Weights of a small contrastive image-text model.
Model: 13.3M parameters, 64-pixel images, encoder norm batchnorm, encoder widths [80, 160, 320], text encoder width 128, text encoder layers 6, text encoder norm layernorm, text encoder activation gelu.
Training: adamw at rate 0.0013, batches of 128.
Data: trained on rendered solids tumbling over patterned floors, 195000 training examples, 2.8 epochs.
Rows from block 8 of the image encoder of a small contrastive image-text model, named by matrix and row number. Rows with one number belong to one channel. Each number is 128 + 24 x the weight over its row's rms, rounded and kept within 0 to 255. All counts start at 0. Numbers have three digits each.
After each channel's rows are labels from the 100 images, of 14976, where the channel reaches its highest value: "strongest on" is what is common among them. Only what is clearly more common there than usual is listed. The data: rendered solids tumbling over patterned floors. In brackets: how many of the 100.
# convs0: first 3x3 conv (encoder.blocks.8.convs.0.weight, 160x160x3x3, each kernel summed), inputs 0-79
# convs1: second 3x3 conv (encoder.blocks.8.convs.1.weight, 160x160x3x3, transposed, each kernel summed), outputs 0-79

convs0.114:147081124116131113125126151127125082115139125112108124120118058110128094118127125135092137129124123159101113092122126100121123133106112124100117136084125120131130133057121122147152112082171113112094127102148162156117133123109116125112117138
convs1.114:133136136132111125124118160179102147149119106109186135135150160170115144163125120136156146108141117094142105122114132175116197130158121161158136142165122129102127122154160122123109137142100142130095160168122078130174125131153134130177140104
strongest on: blue object (69); count: four (60); green object (38)

convs0.81:123083118124118089120112129149150101152149118075107133139147099118117145158123123143100129123098110135133116130083079117143125121140099091110137116108125082117113127099150113082135123123098104074129122113122141140121150141089079140123090141
convs1.81:127142099107105145131108137109153121066066152143178119130127136087125139096126122129109121092121131138096095096148095145150135132111142123144118132150140128104146162151084141177094148106087136161099139103113099110132149084120122095097109080
strongest on: count: four (55); blue object (51); teal object (44); red object (42)

convs0.2:136102122148070080110112135145147093102116146110086112137115069116137115148116125131096150146124101110114148092113100136103110126138101087102129139104097107126125128083126142134156125090145121095124128107113143121113123091112133118099115122
convs1.2:128140119108125127154167152125114196103069119140136115134143183171123129126177114143137127098147125146099120142064107148148169134139123142107147136151107149142140109143110101115137150105117120163095110168112049085169124101103129118128128061
strongest on: purple object (83); bumpy ball (25)

convs0.31:096118130092134082129125132066137138139117092112116109125112158135126157119158093111120117105088120163164103153090110139130093091131155114114112149150107129119132123139137122149142141107116136116112082158145073089113157146092125110100128091
convs1.31:119135121128071121169144080142098132107078132164150132110104111116106077137137102153162135172126124132091111120071112132144127135138111108133142104117163130165115148113096124113144154111094115126121124060078138101112127115122116079103113132
strongest on: orange object (40)

convs0.130:082112140127109102130140117118127145126099110085122059112184146114089152106106131131113127082102109088130118132126124110124117128147120110088135080112118104121127065113107086142171114132128088133113140114124097118111098112128096120144086097
convs1.130:177132095139148134112137135120127116120135149151089149170156110123168154115146126168109156134150151124140124168097134138138136136108157140162111125142093144125137172113091141104108149085192144176111118161134124114148189134060194140104152120
strongest on: green object (72); count: four (57); red object (40); its colour: red (28)

convs0.143:106073125116082106123145103129117075146117110109083128127090065143124093158133121113107159116115133106104089119131132136130158122130131087118117113108134101116143141060111127129160126153082097109120127113141086130119137118135100137108065121
convs1.143:158137120123148149128128115108126164109148131137108155171114141143154143133162160143129155053141161123145130163116110148153121122136173137125150117149121138137140104161114114139113152098140134151109120141080113114173192142109142168097127139
strongest on: purple object (72); count: four (52); blue object (42)

convs0.71:153121098120122109109134112082105136158134124105078119133125110088133127158152123112127085129101077159148127107118118114124135125119141133121102124140141097145144121093118161131133136159131118104151112132109077107120157099149129148123095119
convs1.71:074121153132128081142104134128159113120116140170098086151147117142109161114139113130166183145144172116128136168140128192137103143147143167153134129139131148134130178113155076149143114130136096143117166145137127148127115126137120119094094119
strongest on: orange object (87); capsule (26)

convs0.43:106138114083148143128086094082117121121133086075115042096149122100113157164127132125106080053113117179174122131127151109095143119124106098125103092111102117089113134124116112147130115127115114126113115107143124132113093158137097133127077128
convs1.43:159142153151120089141130151129149096132086130160132145157099102165133139127148138128103160190162144060088127169148116136135120145128125136100121129167106116124124139100111133104094155167131159166153106169105194105150173113140145098137146124
strongest on: red object (49); green object (47); its colour: red (28)

convs0.4:097077112098119119121087090096149085139107104099115103108089079127116105135130123083137135100127109119158117116136108134111126154152103105120113088095140122112090153127122087114104143123063142111084120094156085130122114157153068112130116095
convs1.4:179191149105111132157178144097109159140104115163141138154126146122165147117125095142141108117143130130100113138139080105163136123126141098109092118104122097148138084089087144106157133136152126141133099130133122125125160117110154129134124150
strongest on: black object (83); its colour: black (30); chain link (25)

convs0.156:143107114104118113134145116066098120134132110108057128138107091108139105147151122114129077135130083152142127102119128119112105135120145134102073112123152110143142123092129170153138132134147150119141105131116095110105154098110124121113110120
convs1.156:057117150157115096108099138145167095147117156165123093118121108126112126134143118123138166156126167116150164173083105170119124123132121160159160118147128152129097173122158080101120136120102109158114185145119120161127112127145143109099082122
strongest on: orange object (73)

convs0.63:101088077108130122096103080091140105136067114090115114138117135132149110090103114094154109103124101144152116125096110139111120141147102105130122100127136127078089156127113125128096127108069137116091092092122054151106132143128127093091117070
convs1.63:172139186095139133163136118100108119128168095192156114126115108115128163130119102134112128135129136102133103138158118111148162107103126107143115106122113100138138099095111127114134127172152133140143103127143163113119115112114126156158100181
strongest on: teal object (42)

convs0.98:106120100100145163090121090107111104118101118059152135121110124125147102138127160151112101074123091133135107128137086131119154119130109083117075123142147134099132143137102153124099112121082129086129095111092071142120122135135116116150121094
convs1.98:134138176160120113154148126150135111128124138156143095120113106107119127105120081103103145135094164100131126138111136128118115101108127142156172104081109130150121116100105066115154083139137097134100157108166152093111107109100143125122102147
strongest on: orange object (44); its colour: orange (30)

convs0.151:115119110110105126117104102127098082112104108078106094072113068116115115135107148133073133093117119112111111085161132100103114120128104118091134116116116141106123099118126103129115124117140123135107147074121127131114078107151158107109141123
convs1.151:137167121127135129126155119095124149147109112137102144176094146169110103142155109093157098112148102113121107182073117129159122130127143136129117114151131149161145138141126120118130111080122144137087111155122149097137165137110124153177126104
strongest on: teal object (75); count: four (54)

convs0.141:174130135118146126115161121091082150078156132121110163128097126129172129170146126156155113147101133141172091111164095098153153098084125125127099145109080138153151137115133145117160155100160116135137130126142116119118176162131161127130149162
convs1.141:039116147149113111135124107137155126139116131137099105111120109125074118138120148096102134122137163097074123079105161136136108127140143143101146119121127099151129143133139126132166106131073128113161141098107142134134094109136087087125107116
strongest on: green object (79); jack (32); its colour: green (32); cube frame (25)

convs0.144:120125101066140134114108072074108097125105088064145132125122113136141113122129135154096081084120101124140107128164065121127144116147118106119064114145127144067129136131108141136103121123111133105128101107111112140132138136148104124138132101
convs1.144:122135176154131100162144123135153118134112147145131107119128127127117140123122077119119137120099161114115141137105117107125116113109124133156181106088101114163107122104112075111149087138130098143120135104177152091115120114114150120119109151
strongest on: orange object (49); yellow object (43)

convs0.119:107137112098132119133100122100142136084155124081122120118137139108121146130133097116094103104112071158144120121146096098103130115108087093143117096103107083132098105114107130096098117173103111132132107107142088099115110124144106133130100125
convs1.119:126178156146084099167142124154166122139104134123123094103145141148121161135105118110152139138137159078118134136162130156102115120162157140122144165161102142108151136146145115179109086086154134134117151113179144118146144123118174089114159111
strongest on: red object (57); count: four (50); yellow object (41)

convs0.89:125125122076136123127076132101141106119130076054135043092144105114110152138130112149116127073083125140131068130134128095116148100105115095148119087111067098107108109123132083137140132139127096138100108108164101103099095126162096135137071119
convs1.89:133156141140131098173156138146135131106105142165088171172078111129139115118124129139138138161155118042121136150083099141126074128156141164098124130111159124142100161118129135124092122122114131164153134150125195122140170146105145116094140136
strongest on: blue object (98); its colour: blue (27)

convs0.65:106110070104138121110079080107130096162076121094137104130125117134141114091103103101130108093129106141142128128107110127098097119141098103134144114088116111089085128125119112112101128106109138121077100088153112128102128162133096118096119087
convs1.65:155151173088106128159139150076102140121116110156161127123130131134120146120136114134113105102128109108117120133135112072163201112078130118129111130143116079124142093114105128107142161149129121172134092172134134111124119083111113147158095158
strongest on: black object (51); green object (40); torus (28)

convs0.67:140110094114132129111085106120100121154100096096123105131137127142128128093163109136104130070097136128155125147095123143123124118150129123144130100095106073090094089132145076121114147126156114132091115132152108144121115141108127129089114116
convs1.67:135131148121070128141140128091139128110100113149167107096105122123089113149118125137126101108139109137102113099153135084166212126061151131118119114144128103122129121133112142098150150146120142147133112123129138116132111096153086145172101143
strongest on: black object (56); light from the right (55); its colour: black (27)

convs0.0:137135103112113068126140112084135144137111108097115066137173138116086168156118099137131102075107126130137109162135137110116120122134130076112132079123083110105125090092127073151159113174132096133100101116148078098109124110166128143127097110
convs1.0:165144115127122108156101138144146111118142146163113160156130107134184152120132153137153169166157134112143108165101085138130107154106121139141111130175112138126129146116110145139097142124164122136126124170097165137139153114090128143126101139
strongest on: red object (76); count: four (54); green object (51); its colour: red (25)

convs0.88:122105093119133130083089108113140126126087134061103120133121133129147141064129137113122109090149111167118127137044124106110087127122086088119130101082154110121097127125131116098114118149119130102125099111103088130118107125110126124108140075
convs1.88:123117157120122100140105123092119098169129099169131083089106063123110097159109110128127132120137136116134112124175116115132151125135138085124114101128088150114150071079118100133147121146142145149090104106164146127160077138142075131129126168
strongest on: purple object (58); count: four (58); pink object (40); its colour: purple (35)

convs0.133:110167148093106110120125135095125130138116088082124120082148127147134126163131107134133106120124123134122127110110136107095124149118131154100093134110126143138127136147140123131129128119156091121134092107115150143117079139102111091117100146
convs1.133:115150131115105109106135126110112155145134113146151118180150153163087166122136097121146123108126109100136128146080156171177131115150132127097159126139162118125111179149118138132126139091074139137107137176086080067138143104136164113135113089
strongest on: teal object (69); count: four (64)

convs0.107:113124112104140141130108105063122145129154107078120128114131113101137151130131157134104053065114092193153129119160127107126130132101118111115089073133118121126135134108118147126112117142122133122162108108132091150111110154136115115134110118
convs1.107:122133148155128121103124133134138095127064121115147093148142097137142126136122099113124175160130168075080135156140126180132135106140129163148136159138069143115099148097121084115114102112154128153114128145127140132143163122139168143127140074
strongest on: count: four (63); teal object (60); brown object (57)

convs0.72:126121099109157167078104092102124116117124132084137136134125106104170130133107134124119091106136090146162120127134091120076136127133108091130090122100147121109101148125126139091072097132114128076130108097116085154122123158135138129155131113
convs1.72:115136169148107078147118130142132120175135110154140076115120103140095132119111116110104150121095184092117117152133122137127121084124154123138155122118077134126153106123135079156172102156132107129106150118142149109133102113122113122130102139
strongest on: red object (57); its colour: red (36)

convs0.96:142125102133095114109128113081109116137141120131119117123118095146148120159142117149104106169111103150100143117103123132111096137140138132097078136124105106149138099087131104134132133125157090127114102132101132123097138080119147116100131139
convs1.96:089107121175106112125118130156129115111125134170099086136152160136110153124160103104156160151128127104137164150126131175137159137145128147157190136165151192123104170146143118089126130107131125158072167126116105132135104096126125081125119079
strongest on: count: four (50); yellow object (45)

convs0.82:164154128134082118111135138127135114136097126076115134089119121152139101139143125146094102130145098147115152060121130116113182139119097119087114125141111110142127139131123117144136138127159132136133112102134145150108106106134118072107130102
convs1.82:134139111116077129120126136132128133120147116161174141188127157164117139128144122098140139121120116103114117126144114157170174128154124127127140129135129122107087124134095130109091138093119144133103121155098094105125176065112139171156137096
strongest on: teal object (68); count: four (54); blue object (43); sphere (25)

convs0.75:122135095117179181104093093125134091151085128053147135121133133114165107137121182162107104067122129141130120138149100121108160111140099104136121119135151134093107157150124147100107102132119119089141104099086090143123105147168128119120122105
convs1.75:144132166148114108160146130139124103120125124162172094093098108126116120108105092075100128145095145101135113112113156118116136100086124132156144126094106114142148112102108079129144088139128103115099142106153168091108099084114115118143101148
strongest on: red object (49); its colour: red (29)

convs0.112:110129104114128112129127104079080128125136118071122144085145121116150128155134141160107064104129091138130143113132088092115110120124099079079095116107117121135144105115150122139129114127146115121140068099175150156110119141125154102098145150
convs1.112:105112159151117135130109155127152111126089144127159118153103106104117105136137064094136145145153101122132134158097135153133108131149110117152147131114144138170115153140083088092135122120092131106093105135081143117149115054111113126136140083
strongest on: teal object (42); orange object (41); sphere (25)

convs0.157:107120115106083116118126054097107116121113080096111100128118110152080123132092139131113098086112114143108123123155109122098147125124117119070122078111100156111114134133108107116099111138117109124117134089111127130116106117158120109127115133
convs1.157:164138138144170160112138155102122108101099142116081159166138139143113136118162120150104128095129122101114119185079144119162096158135118138146138127126147152164159165108123118122152133115122150157124130169163135117147155141084131152132135118
strongest on: red object (63); count: four (52); its colour: red (38)

convs0.153:074137093120141110115117096110107138131126107096135109070131098072119129136120109117123133077140133126155116119114099123111115146138135121124134091112108094111135089109113121138135102140127115136071113068168071152112093105124131127137111110
convs1.153:141169111154149153152114150172137142146136141158120130156135145120142141111138112130181156168141131084106121093070118124145118151123106141166153122138126138111097172131058149122101147101152151142096119133110138108116214130112152120151162120
strongest on: teal object (88)

convs0.29:134129131113126133118120104138101126120165128073110110134113140106151123136136109110146138124098135146179095101095098104126171108105109116148134109078137067130088124112129094095149112145127088122117129114155090127107145139111101156138094151
convs1.29:126141158122089072171121130108197133129095131164150119138121132128098129131130125138109145113141141067065150112173108132122118132123137121090128139133137121123148135126140143156134149166088152155159129140114168076156127106138144109096159158
strongest on: red object (66); pink object (43)